Weights of a small spectrogram autoencoder.
Training: muon at rate 0.007, batches of 128.
Data: trained on songs of 200 made-up bird species, synthesised, often over outdoor noise, 39062 training examples, 24.6 epochs.
Rows from block 8 of the encoder of a small spectrogram autoencoder, named by matrix and row number. Rows with one number belong to one neuron. Each number is 500 + 25 x the weight over its row's rms, rounded and kept within 0 to 999. All counts start at 0. Numbers have three digits each.
Before each neuron's rows are labels from the 100 clips, of 14976, where the neuron reaches its highest value: "responds to" is what is common among them. Only what is clearly more common there than usual is listed. The data: songs of 200 made-up bird species, synthesised, often over outdoor noise. In brackets: how many of the 100.
# fc1: MLP up (encoder.blocks.8.mlp.fc1.weight, 384x128), inputs 0-127
# fc2: MLP down (encoder.blocks.8.mlp.fc2.weight, 128x384, transposed), outputs 0-127

responds to: text has "over" (92); stream (45); rain (36)
fc1.155:526502505490496517509508513497506501475489540507450486471491465533506501469543511494465504489517476488500542489498503491471485536502570490484480497509467523516504537496507545527484504501492534529457473518559516541489453492506476513483507452490393484493499534507511469523484525514500502472520500482525498501469503498495503492499458498514457479502502503529524522489490541477449510499462
fc2.155:488500509461501520489464465516495523506467547504490546502494465607506496500481529472528526478511525500501521496488500484470490489492503502506480495487495476489497539516499472511499512507507504503519510480486488522503502454515459455473477500501524471490434504468472548562521486507485490512501502518499485504545530517499504456482466562481487493462495493534526478529489546511539501503470

responds to: stream (33)
fc1.14:520495487476451504519528444529506486547505510492487485503484537502512519492527506502536468554495485522509474524496509502454473512495477509508492456476503496503523499526520470518492511489464455500470529462535546527518545517512506563500483525512509496481531487514517529480501510480515482486459506503534542521528515497504524480542509493518477482515524566522487519505481478532537451440499
fc2.14:475498583502543495524478532510529513408519545492527488476508479505485518495524539524467506506514507513488488473491507512502452473481511496507520471504496493493489489501482478496472502510509541505484480484485515534529482500458479491491459491489537492501526495504475463527459454500526524513502505526505503545469521477504482550471481525504497519513447541506502484505517466535480560495508

responds to: first syllable: warble (26)
fc1.273:520535482497469485518499537496492509524499482488465474480477516484484461461532521471537473555489517511492495508485543516458502469466486522509511477504528519494496483518498482489562500497502501497524477447530494495483514515512515453459488501499480496509551452472528495502541532507545485465476501529461537486485518505482519476488500499508506512502544514515469519475485548548490430523474
fc2.273:502521514487517500503517494473539468443503495481522518549505513486505527505460555468527505487525535487530500519499487499482524489493507486498502510509477495473493560482508501511504525479531536498513464529493507524465515510481492494425504505477520482529508485505481470500464511489502509458548499479459526531551529484508498575521457518500517511472470491524501513549482501498485562536507

responds to: fast repeats (55); click (39)
fc1.13:534497501492581486472492523511527461487475488517482486518513499491476470503547524535487505498491493492506505465495510445499520478516481505472517490481509508474513534521426569536525493492465549463523498513457465480488484477534483520530500524481516500493527531475489504488508535531492477517483492519513530483462516516513484446473478505497464491513523489477514520503505454500498514504441
fc2.13:482506516489426524493487463539497527516531467533482477506447527475527488490529518493508506509522509496459510483567513519506505504528507517471471516497515444490481498555496574509523508489499528487469480469512520501528482485500483482524503486506530473496500483508484519481525476505504521509518466543501506450518503480524476506476499527490458480505461512493515476487461537482476430502483

responds to: fast repeats (55); arch (40); click (37)
fc1.320:480487512498461490461502478514507512511549526481485534539481523514472523501486453519500506481467496517488535507524516481509499488512474489453512505504502474512481521571484514459505499503497450511473519476463576491524506523514494558554485546510508439500495532511525508472484486487502485504521495485472477533520482522508448503531510489500507484522506472535508444485457504510498470520488
fc2.320:476485507533534451525506512509528484515525499504480503457507521533485471495523503565464513496449502498476509496486489504526489537537499481544517515476505500497490467607536475515485497488509528501494527471487542498487500528525498503552486496486516516481529498509505499463475476474506483470492523510508509510453488461491537523488514522482516519566539507491530481499488519527495537523519

responds to: fast repeats (60); click (42)
fc1.367:525466493474474480504483432496524483511544491515511487488475490478525536549516491495477518503486503501502552543497505456504505527480514499534476468487511498450471498496479488497478501500506468542518513476487490533500520501485497429489506469460525535504469504473510468526486532515479518477524486449455468468506503510495483506568528486502483513525470528497489521529479493496529491434491
fc2.367:483474480518506460486502592533507524474515470465497525468453488489455504463488497510505523505482480484462497526500504511524482486518497491458519525509502495474505510509506499513495489482494510499490525490497512471489490500507460496504506536494520512464422532480542478560475500524524484498510549547495471536483490504500520475467502548501490543544556501517479505499537471487511521527501

responds to: fast repeats (46)
fc1.116:477504480539453470503497479521467501486517506523477528520500491513535539509518501480527483474516498482504501536504490492480465522481505498510540449568501503502517508483497485439489508496498474507488485493530485477526563541494513515476487453496506525480517508502465501491487493495470478487542503493544560547517512506509478530528539485509531489511486533488451481522467515487468420498506
fc2.116:504488535498542476515518528493513517473472510495518539536488457528490508543507528552503498475538492513527492533536510496497523458462530500486523462508451474483545535470469470537498486515514494468528530505494503494493535481566501504455525548524502484489510490489505499489494526472531530532518503454497492563495501543499530501525492519497516480465500504510488523482512529494502555500475

responds to: first syllable: warble (28)
fc1.335:517525506504477484499491523491485511559466515475452499482495534504484411460472539464516450502506517504479472492556490513468495450484496494501500504525528471528491482502500495488522518507503509524512501494523498491483525511506510544502506473527516534496530473506516510472518538489496449499447510527462530481537524510496526522506450484520492475523505468506487503533494540446485449505506
fc2.335:519463502483489480503523437441533485450402525534544514518486474499510506510524540509487497509512504485498486483503511508468527497474488495519483499518519507480533509453496491516498461506512536493529430521483530485499519520523521502499496498483476511504513522521521462510474501503494484516521475451478544537466506500486472444480492485524510493463513490518479467513478534501485536502521

responds to: rain (36)
fc1.370:519532490571533490517506523503496545466507487507536538518511502450467493500450494523460522508489501513492493518499508454499515508524496490530471533502521512511506486481501521433533501481502541487500530489504443476488525506505515458465494467495553532513503478501472486502539523518507489502456490513483533501478525448497534492443507527494515529533494461530477519479496526483471526515502
fc2.370:507454498517503478497515475515522463563532468514513552529493503462517490495523531497546486498486544515494500517511492521465485486489487534444504532498512512501505539464510487518509478494494462470494523520503485544511522528549550494472507552505461490517488480469501493462498512486479490498506440486496503511539501558507481480460486514499494513479506473534493514475494498419497491484492

responds to: stream (35)
fc1.295:475525489448499511479495482528507472502497516504488519511505484526495522529514486486480503541482511492485491494529484493492496481516465467507533533513523475473497561551501541492472494476492512521470464497517536517467481483497504472547508492523515494493526507493496515458499451548527536486507525496498467509477489495476501488533547494510490476562491454467544444505486476435513550473473
fc2.295:489427506476478492508520492540510550562482436514497468477484502523483503525514523572490539504490499495503489474496499512494515511517521492502489501497499481522489480606492513492518509492484476535501490480505527483515476485539525495537486490510494505467527493528519475466514502518481509532482531520516501509508511463513507442476517509470498497518551514498470476473476502535525463512495

responds to: text has "over" (87); stream (63)
fc1.110:529481490525484534532508503498529505479503503533502495494527531505485518518456517491499547509507468489509535503533471468475535473517468493535520484518504522502517463456529491483511484503485518496525500503514464488536468506425520516520494499482476506492484501482491528402506551467492488510456488512522475499492501469539570488477511530500527469515481521520500526494525517516509535475463
fc2.110:495482532511484537467528489534477509488502509499496474510463500551504509508517541509520456489500500498505525531522473498471554493506526549456505467507513508455508417451510471523507488517484513460499476503514498521490486511570505525516506461505493484486509517512460499500475530502498496489503492552472478507508504508484455512507495512512546477526485500516509465493492461447480435484511

responds to: text has "over" (88); stream (76)
fc1.140:498479508495509529524489504512489495527510520494486454518551523512444509545497472530491526493475514494517519476568508453486477464484477500559530493500549452466510532470519509482464479510489494513482496501509533491548489517519471505535495535473499541514506518467464489417488533505496520512468513479518451548499480482500489505477510494512495502499469470473493499487490488504514528500470
fc2.140:504484508522479511507526486516490498504508496466479435444490504526514516457524517570479507527459525494478507466544485480477527567483493552448479505502506504510534463486531490499495483471510495495487489557514521506489508500479504526537466486509521520469510506512498531472476500495471491477484540532479464478496492496490503471488524522478487481521490486499537485510510509503547417514486

responds to: first syllable: warble (25)
fc1.315:472531508466510508521515523519478460531495502475469504480514501520551505483480498543542461485489530500490449449500489516454506492493488485471533494500488460490512516510539516483539513487488486550461546488502546485508509487512468501515473530495466506516514497490529491494480471480500492501486524544526485517478489485496495503490532503518515507536527426540506539515538517420486486476496
fc2.315:483444506465477483511529453518557544487461507534470513508492486457474532521535530522467508539465519500496501493504522507489481518492485532560511525504506529508485534539481506508538486491511528489497506514546510501494507513446460499517490485493518489520543495497476506437503530496509469514507521476498527494491516498468504479459514536505523481505560464500498506483471559519523504500532

responds to: fast repeats (47)
fc1.103:474489458496590471506499501482493493512500508527496508547479470503485430472503504514483482465509507487464466481530509460479476495493499450500521518506521537499503494515463532494513496521464555509486507518479498504474562513512494494528500536482552506524509494495451512485476437533473475515511482490507502476490554502485494476514512489485511506494500519489478501536518474519479558508471
fc2.103:528538480521478483505482475486477503513476481539509478473469485467497489540509475479524517472486494510529492521540477470517514533473531517477512540493474472488527492534479526548517495500484505467513519480510542508471477477550506499581507548504505485505538480495497501465556495531528509518487460537505484457511492485500529484478480514530500496527466473496525501479480524465505435496527

responds to: wind (78)
fc1.16:518494494526496480513498503503497483470535495516531490478532495497489495538462515497483506488532504495402521456547499491478508500507487550501481475498502485460505534483494514497513498505508486464519474499500522530483541502480469484534507517488447472504487507535510412521517490515494479509458473500516515480520532505497521543461501557497537495487517482490507537507467541499515481546535
fc2.16:499505515496539425508521454495517527495538488465522539577507491509490518497496536456504445515479501488530489524502507511520542513499519500578515458512526490497504525491503476494497497514477477508462490482502500466504510517480503480487496526504507503449492496521494480487471486500483519497501549506489527551458481541537491503478481508472492512509496517483543489511499450434491492525498

responds to: clipping (60); text has "clipped" (60); thin (high-pass) (36); stream (31)
fc1.26:513516495553484502476493478485509495487539507498509499499488522510461514549479479503492519520500502483541514498510484478482506486506555505525494498503499532503503511508503506523477505485492493464442480481537517507494507448510488466476496511509538540499495508508514586484516474496503514498466542494504436452493499475501513511533494533502528487474451564539502460533491521506527474499426
fc2.26:492526496502510537503501507493498472513551486498487510541481473533540508468530526511485478499502513484481510534493498494481470517509485501537480512496482490520485495486509523472517503481493449471504478466489526488504499468509516485494511487496484502511538505477506483480479494483498489527483562490494525596546494514506511433498492499496533494542444511485467497501525393541506519508499

responds to: text has "over" (96); stream (78)
fc1.288:476469514466515496502500500497485494482491462508503547513460493461489499483483512489573512496489518491548490550480484487539524514494474522494490473509490473515510478507579454518485502501503511496475492512503477401500467513482523507507505567536451530557500511560519499515521490510497471487497524526502515469493498522512520502497503518512507486506508480514515512509482451518522503482489
fc2.288:481503514480507503502491449502462546463482514501521501522513499405498494499484485505460491508468476492484494524541506470478524503494495551530494508506528522512497484498500458504491499508505475490500484497485560496507517460497552493532491442504509502409475513500503504436507502495495496489483496505507478437494490499519484529492516533470490479532544501525479485492470451497477506508509

responds to: stream (39)
fc1.250:487487475516542507516479503522500529493480477524505493483479536508485484464496495507452520526501510482482492536458486522475508515499508504458523535492477523528507495430508512543500485498482511512513505523527479517494522476506523539470482439519490457490472500510520474558505519486492496470458510527519539471463542522491531451516504518530509467464507505469503484514536517577499487528466
fc2.250:509567485511467498502477528500477485504512486477503471555488538527518492521514545473570461509550510494501510526464519494512512423482529486526501492505491490481486570414487498518503502505489503503501503496497479497507503493469496464478524495508485497525458521500490501539519496510501492502522468523498469475563528508472495549485494511522509529500462496498504497499521522467488490473487

responds to: mains hum (33)
fc1.294:510493501502513516487518515502488516495486498526505540446492479497546524541484525473483499472446496514486554499536535516489490527455472517504485518479466524524521462468529474555546513516537542512480518507528455509514479493463483560528502473481525487488467465475534464480457508511499495506463486481516520477543513504496512504520478520470536510504486537479525485486493495513541534484513
fc2.294:502492460528498527469525507473478499496492514458503445535476495513492493494493518497526491467445491501492487496410467465530515495493485485444488482483503479484514485475508464493486504506487480458524487433503507501492511482521471500544484521484498488473470517474482508518519475472503502505496445512509493531451528480499495479534474516500547519472518499498489512479482502439458444511516

responds to: text has "over" (87); stream (54)
fc1.259:490522503483514508509474494488524514487515535520502486546560499516481493554513487529500521525504504507523510470515493510448520523486534458485514479525528479519485534473539522426487504500511523510452491488468495491502494491512533489526515526424511537526498540452456496480487509504491502494475498498531504510466533486483522487431465516524509504521493457484482510517500546510482540510486
fc2.259:537464492506509485481503498513484510536527500497467502508508440538490515522533515527451528466523519507482515519503501483466517571492469526495492526491486468503519471477490519517507518507496515503504564534527548497491509504497539522540513491497469503519477539514498508425489495481483501505494471550482482454564535502462489503519486505512515513499484510514524474490511519477546443510499

responds to: text has "over" (89); stream (70)
fc1.382:494489499476499512503498496520451505480493520464531464489524471480491492509484502504427505516491525514571514488514481502577550525510502526498508487485508443533508487510458536444491496510480497509461527539488473556510455477502521519538499469524455513478510492509498482542514536517500486485460472523507501482498502496494514511530498507507487504542484508482536519514461504476451501496491
fc2.382:508448496494508487505521521478526498599494506496504526429496476529505487438512474544543509518480514511501495495457513500528496470505508504498503516513513514500484521507488563506483488507509481526498482463498429495502509483493475489530481591494496508491544499497486497571486493499501489505505453486491494498466490482510476506510485520505450512517516517485483498491497516486496465492498

responds to: clipping (27); text has "clipped" (27)
fc1.268:459510487502488499510495466527494461539533501471504492504477506510489500525508508525530469549462505520515490503499550498516486485505448461511544510489489501488500469582489477509501491481515494524492514471491490514505507523476524549514506500502477497508480505483563504471482527473493462478506486533484520518523465496506456491503511494500544508549527529520528412495456519505515507445500
fc2.268:483475507479525473489539523530552532454501496486475505501483476503491518509495539527464518495467498491473487495494498501499508498524476451490485500502505489482510468597516473476494519488491530507521497489521459525485488512528530497533502505480529488514530524535489503500507493501499496489514521507492507486427479464482547565460468492493569495527507507508474522516535455491498550486497

responds to: clipping (53); text has "clipped" (53); thin (high-pass) (37)
fc1.151:511488491477497490522496451458494431514482468519504493539479483497544537492520498480514490522519476492503492486477518502511563487504507448577495516495482504520509479505525462521508503482483508480503499556512501508497510474468462537438511505482481528504497496461460502521510522477495514499522483501503469512505528506474508533505485511483532504491486585519509470472561474482521509516522
fc2.151:502514486513491458498489540472481565479515492480475488509502465457463488513503481471512509503498498505535485454541553525529488470493504507512475457511490510520528485487480451476517504491481397454543482507525459513494492473540492500474513494516494458524480459486493485554486502479491495512495556503523496478500497535525481486529499492488518511503496499507494502477493437499488502506501

responds to: low song (73); stream (59); fast repeats (54)
fc1.81:496504488477530506519495463516503524552520534509493487486465451537501444485510497477512513458520518498498472522486506486557533514525511497456476481494506481490506507467522497514523503485532536515563490527543490474486517510531547478477492524489517481506482462522467474527493500503492522496487443517521512508457518475480460483465527496498489488497495463481479411503508503505460513526509
fc2.81:480504487494496496528492478491486475502549481516528557551541483538537527501479472469508509500546486484490493516494506495556491510501499454547498498523513509538458494434493495499521477484498525491559520499514494501506502518481510494474524494532493509490460487506540523500525516538499494523486480454537461451545497511524501495507488530483488478460530497495467533508504554497538533471487

responds to: clipping (27); text has "clipped" (27)
fc1.106:476532503521496503459504500447558489524440464502516560520500483449503483518512506525505464500487472494509499493572485448501493505512475507512497513507499535514499506523475514468470498488444500507461491519529470505489502504486477507451502484524507454529540543483499473513491533488498451499518509527520558474503484504517493506509520475509515520451516486495477480529491498501517523482446
fc2.106:505527496496503524489513502473471503473458496461483498469519512397490473513523527530498530485507484505506491498480464485483499463477482494398516515512480499504510537508494556493503483481472487504479546488506531507480513510536534518458520523503518501488537501497493502511522502526495526509529477525473541520526484516460514507496511470501549541468491516533513509453525496495522512503497

responds to: warble (37); first syllable: warble (26)
fc1.133:492502496477475498529497501471505478519539528453451497520502479514558483468505528508505440512491528492483508471526451495473475473476507478491516454489494488510496534469529519510507497457529518520487511499488495508481521566511476526490503492528418509469488512486494477521467486505496504485480504531497493510514507509478519482518507498506522475515526479486499561531534512410465493522506
fc2.133:488483519477487450526463474461541510488517499468460543478494414514490485520503532491478539483515506530526504473509522521501487483507508533533479507491524504500505550483507505507505503511503480500506512501503528480521492500453436493475487486496524474490467530493489511493490507516514481510495467475511550511483531513497471406518487579502512498502530504499539520490491539503523497507516

responds to: warble (54); first syllable: warble (34)
fc1.118:493526506481511446452506476475531458496506511486498484508496486492484529478534524467498512493504529523440493513475499528513468523473518542507512480494482545520490514467471479482475504525498492471503478483469522468473524515502512480516502493525542506481499502533502520498547478478527494506578522556495514490531527469524502509537505512502522501453563519512530504517478499452496548455502
fc2.118:530483510507540413512488507483468546515505476550512473505521457497512502508477486519502497493549484519504508537516507477477536543490492540449476517477484520505522521461480508514523490515508524512495531510479472543495513473474543501493471571484493494504559513525515518477532489523473521518516533433495534502487506503510514540470488529499488520490522493500517484505524494545504496509497

responds to: stream (61); fast repeats (57)
fc1.319:534492480498516478516502473496498501511531513511507509457528513510490550489548474444510512465511464513509511533509469508496525510487483502537462466452519504511487491437541471520487494458509489453481533526489474510501550487496506484524525512525527522504479461484458496482453501497515483440507461479518509472502522488498510452482499497491515476509480556483506464507540475520525513455518
fc2.319:522490511547440475498510590485504508447532527493493468472527502528540513518514497477489515515513461496495490516494466518500498488488512514489494521485508513548491497463517477482506511452498457459535496480487472499489511478472482462559499479521485516491483486514484523531497483472516498520481512469483444454500492517482477511524501495485517484484438528500471512472495494439500461518498

responds to: click (35)
fc1.107:503514469482444494525467536509512496512493517464449447542504500486513470495506464493520480463534466481466484488545525501523504516496475509509465515508517462433489510523486479464509495487512489451551492479562554492446493513509494551493502502497522486503538501517497491514499529515499482505486512508467483479520527483524507536494504503474474518520494509527469514500449509461504457475497
fc2.107:498472498527515461513481453476531499463488526521494534458531474495468503490481491519441546517468503508518499490510494476490496504476550507496517473510522491483503483502516480513522472507489530530493483517481491509527497494513523500468463468539487536474511478505500506524429493500540501485485527455524563534490521514516487456466511549522450533486543513489516482498492498546501555508487

responds to: low song (79); stream (51)
fc1.241:487510504520473462552506521500448465480531497503529519522482449466431483496444500477520501513500585507521514470499487453531451506501510516501484482511489536504520520508558496469486498500483496487540527521517493488489521531531489492536502510469478464494511497518498560542540496487493497511504535472505502482481526515519521521511523536501501488502502493480442525507517488513507482515501
fc2.241:498512488496505446499500514510525568486490504461511431506518471474502500525487500431497472503544511494504496498455495499495454519466464479519480478493532510518484489518490475484509493505500499490508510485543548505515511535497483485547482432504490504489551491512508509513452495508481502484502576530495481557480511479547462506517499488501514474484506492514479487512483521475485457524498

responds to: warble (44); mains hum (27)
fc1.90:505497514447528473489490511457461516482491466529531502497477446456543543499464508483506475497515488505443514480514494504497511533465454514509518504488509502507486472541460477491501505513522545494476546524529478506470512535482472474505498489511503501503509496501542512484543517506513537510522478444511485522475537502493504545491497512498562492547451512529500496520472528535491499464478
fc2.90:505517529492509477502494520554562476541534480463530490505492475442477524455488502482506480504489529477508503473557483506489504497505494523455485510512455478494516487545493504496497500517510460484531453531495523498481504488569466504538504535487500493559480498489516477491464485500501504487501493510481509494514508489465512445489467534499564510468499497514495508479480453447482505502490

responds to: fast repeats (48); click (38)
fc1.264:506512468497498507500497479479446495519467471470471535472533494500510514514540504486530457455531513528492562506532522517497517481501494477492485513452517495520493493537535475503531508505493493480502503510510522490441528419481504468493508509472507485517524477461496494522544523515477478480489503538540539524532533543505476493494486488482507517539513484491503489490526479475514431502456
fc2.264:510466472519512522482483483429552499491465537507501493476484498460519484543493482499505535484520515497478469496498543500542469479476491476548450477487490493509440496509549476490499485514503489495518462500483527485473528489525535505464481520499512472473506464477503459487472514518534517519536520507489500528468525473529506521497485491496515497470482532499473543499480566465453485505493

responds to: stream (38); mains hum (37); rain (36)
fc1.270:497463506499495519506508474529547534542487494527493513510500516538489498487465499493503561477478485543478489480554534493486512466504507540520560469493513499502515513516503519536500477510521499535472459482512464486502475489486508503473484485500426480489488471465540515449467522489484459515503530495494469479462489497506540503463476474483498539523488463541487499467488466516462532513500
fc2.270:492488527488496500478512490521454481440503483468495509500517525552499496489483540515507463459482491510493526513496508498433561525509495490464522514486509498508495482527507526519535505503527483500473510503533469488512495516528524463451494484500511506453459489514461465463510490524480472497480506507495444492525515425505468471499468544496523507508547450525529466506515500518500498511528

responds to: first syllable: warble (28)
fc1.311:491560491578452480519506486512538491505515514497486521506424520502506506502485519510490476531494472506512485493474507513488465484495482486522494485515462499440505477522476486479489515488516521528537489515519559493517516480501511473527523504518530537501555471494532520451486495498495450482508519537518512524487465468517463528537492489509521480450505526510496453519491521519503486456506
fc2.311:499539515488522496502513496476499497503514483504513540494482495519498499482504524550458447522558501498471493498480478532495487515494488478475522504498486499481527498532465425494473505505482524465516478525525532500474507502524510509525506518503524501501578481485488487553518525489465517505477523424500545491526467485510531515470496506487565492502509465489497494486478480560499551501500

responds to: mains hum (43); thin (high-pass) (30)
fc1.263:484510511479505468476507511495471532458525539508498577500515546511505516457492523490511506493503508487501487515489495505480440464510560481477511504481509464527498477469505512472544497508475514463473499491498536478494518515515487493521511518476446504518507495462509465571519498471509464514473542491464502544486494535494468457489479499496536491484518489492494519486527531533451463530501
fc2.263:512554520483508501527492486471507496569500504538534509509518521537498476532497508489505463491486494527487511526470522506542514572491480513584503518467483515515521538488471489472506504519485438474509515520514517508482501535494481512507522499512521507560502501511497478467497513489492500501494481474486492510547503498489520559505491504480546504500489483487493505541462566498512553494518

responds to: rain (37)
fc1.222:496437497521518498485499519438458525494456503561545494520512515492507506513457471484510553502498527484510506513487480556536468469522495473527483502487498491473493477530520485481488505506485481515507529498497500489476509464471481495478499510484426517502507495543487499482494493489502445483520439491491555512476493486494493489523501562496487494519487516497490484508468491527512503503576
fc2.222:478487530497481481498495462497472503481473485512502509502528502489516514496548468516530505493496504498487505514540514475458499496525554498478507509524511516520523500530461494516498484502528515492522494496501526514509524471556514474472474522531461500516489510489529497512508492516532485488507514508520467514467496491533512567519519620503386490495497494505519503493504486490512510503511

responds to: warble (55); first syllable: warble (32)
fc1.117:522517512475478455486500484523548458522486496481468475487516520492502523505469551445505512496524504492447486474473497516474504500486485506518520467515491470541508493455497513525472499503518456512503527528512505522492545508488506485515511498489522575493511510502507507479491494484508508529517507578497507541562545461488540462529488499501556491453527505491483468513505508481502480516476
fc2.117:518500513500495427501527486473445518480468515538524469427504485496503492473501506528521509474596488502497482487542475493477506468468513559492504516482463504511507517432491514478494517511500526480522464542497502488502507492488486492474500482498505527492551501503513512527488485492484512506499549465494530491473483519500505555498505518473552504511462507506479487518508514540506494501495

responds to: click (37)
fc1.85:487518528553430491518498492481514445485462487474517535532478518491536530541521518519515474480509451502504463523474513478508532482495497505517527488531459492511509534507514520505474484538456480553530524497537507500504485553524479501442516530505488498535557535529486525482494494494486502520504510512488513518504503508510466476521478492480495506460485534471477491515524497479536449493514
fc2.85:494541527513540466499466508518479544482518525476519493496496507415510462470537522541492505552556491534500510500506503524511494514461494505513486517507491545507511509499477563491480470528515526500482498498491546496508491528473497512479465461515529493485547496466512509548504487479525520480490493486515523553534514488474533498526496542495504487495511516497509495464512462526522551484522

responds to: clipping (30); text has "clipped" (30)
fc1.186:512526524564497494456496537479548510496432477481520504550493496487543495484487525507472473493527520502507449474517475525465520523483492525455526488472503490532479471490511496469450498522477511465469499503529520483502521480519470466516496497497520491495535464492531445492509512484508479526532504539482522477516509481514515552500502526496492500474487535475470566483512507487508459490490
fc2.186:495519482524456528491504450448501482494430458533514563490501501478482501484534504508558476489571490514499512506519509464494480476519511543487528474504503513500504532457532500535502514499508461513441505516479506498508528496510501517515529488500503495470532510524495523523515517497492485467507472489500569498515496530502510494486514496505492525456508513508557450493512509538470466503510

responds to: clipping (33); text has "clipped" (33)
fc1.199:491497521588477499464504540461507480449447485479539523518516509469502501479516511521497474492509487471498477483541494542471504495491526515487494520487528494494487510486515513472469504502455511475451512508525534504510517461538487482539487522480498462528526520503486474513489527496490484507554537505525548467528502520498447494506512503513501505463499522475488550468484499490541465476474
fc2.199:505540457503511505480482463455485521520454494508540490478502519440512463439509495500506495524501503514512513508462532449511471503501526511477509494489489519503502531474527557533501495524510474483442516516473556487487492481472520519498518500527540476475520563494491500510532476490497521494529506474486533522480519494532520540511494523493474516463452515500536473490497488507488446493531

responds to: stream (58); fast repeats (52); click (34)
fc1.136:521517522497490484459493524491490468458501514479505526507522516498499523552495520499475495506508531527495513497483476496478530514478471515529494477489482490535496489557487491465458509523465537540496502485517495510476510459488534488509514460500547496480552486492496511488525520523495487502536454548493521518486571502529524484482522530515461517523552499426533453519510517492471479485525
fc2.136:481454523521537489522528499462496559536489494482549543543501514515508517539533475511520500471526519510505485470535488524456533544524469493502478450506488505483487504509454476516491510490487477491508434522504539532502517481520532471493505493494481515481541469488491514496509504481511512512537451458512535512503481533531495561508478496494468495505552516503509521511502484528510458494497

responds to: wind (36)
fc1.30:530487502469508489497503500487495491496432493519514471494526500511538499507487524493494492516466519497403521486514503503488569530511485508515481460505497483449491497521486502459493500525534517527508532532483483575481522504493528460508499523491438442521511493526492461487506521496489500504525527494516547482512536501510482506529497537509518501541483499505509456519487523501470491502542
fc2.30:484486497518458521481534439510512463456443520528502476515484507533483506464485515478495503486454486527492495490506534452509464507515532498513535486503494515513490484481505518495488508513489494452488486482487537507507492477511537544511494449491542510514463507495507467521470503520494491463514543489511403523511494514496475470458515542493494500490483454498501486534500500547464516474509

responds to: stream (39)
fc1.257:503471494530502521502491455531501537504510511526499510494517504539480500509490481450482513525502467486477439494536467496501492509544450499542484472449482539461529467458554514529495519503525560463543492488504464521508486513516511527514517502523501507465476489488469509456491512509506520518443474483517506473495502472483489481470488482482521532499479561532479484497503490517510538476518
fc2.257:468519504528492482502535525508492471489517471485531484531520488560515489499507477477494467523539515477512453524485493489499541495482518508460519481513520458528475428462507515495546501491498418526497484476515464487507483505494514491532490475475498537438485454495505528501511506520507490490491477474515454493488496463519460470500487513486521500487479538481455512529489483496506450480523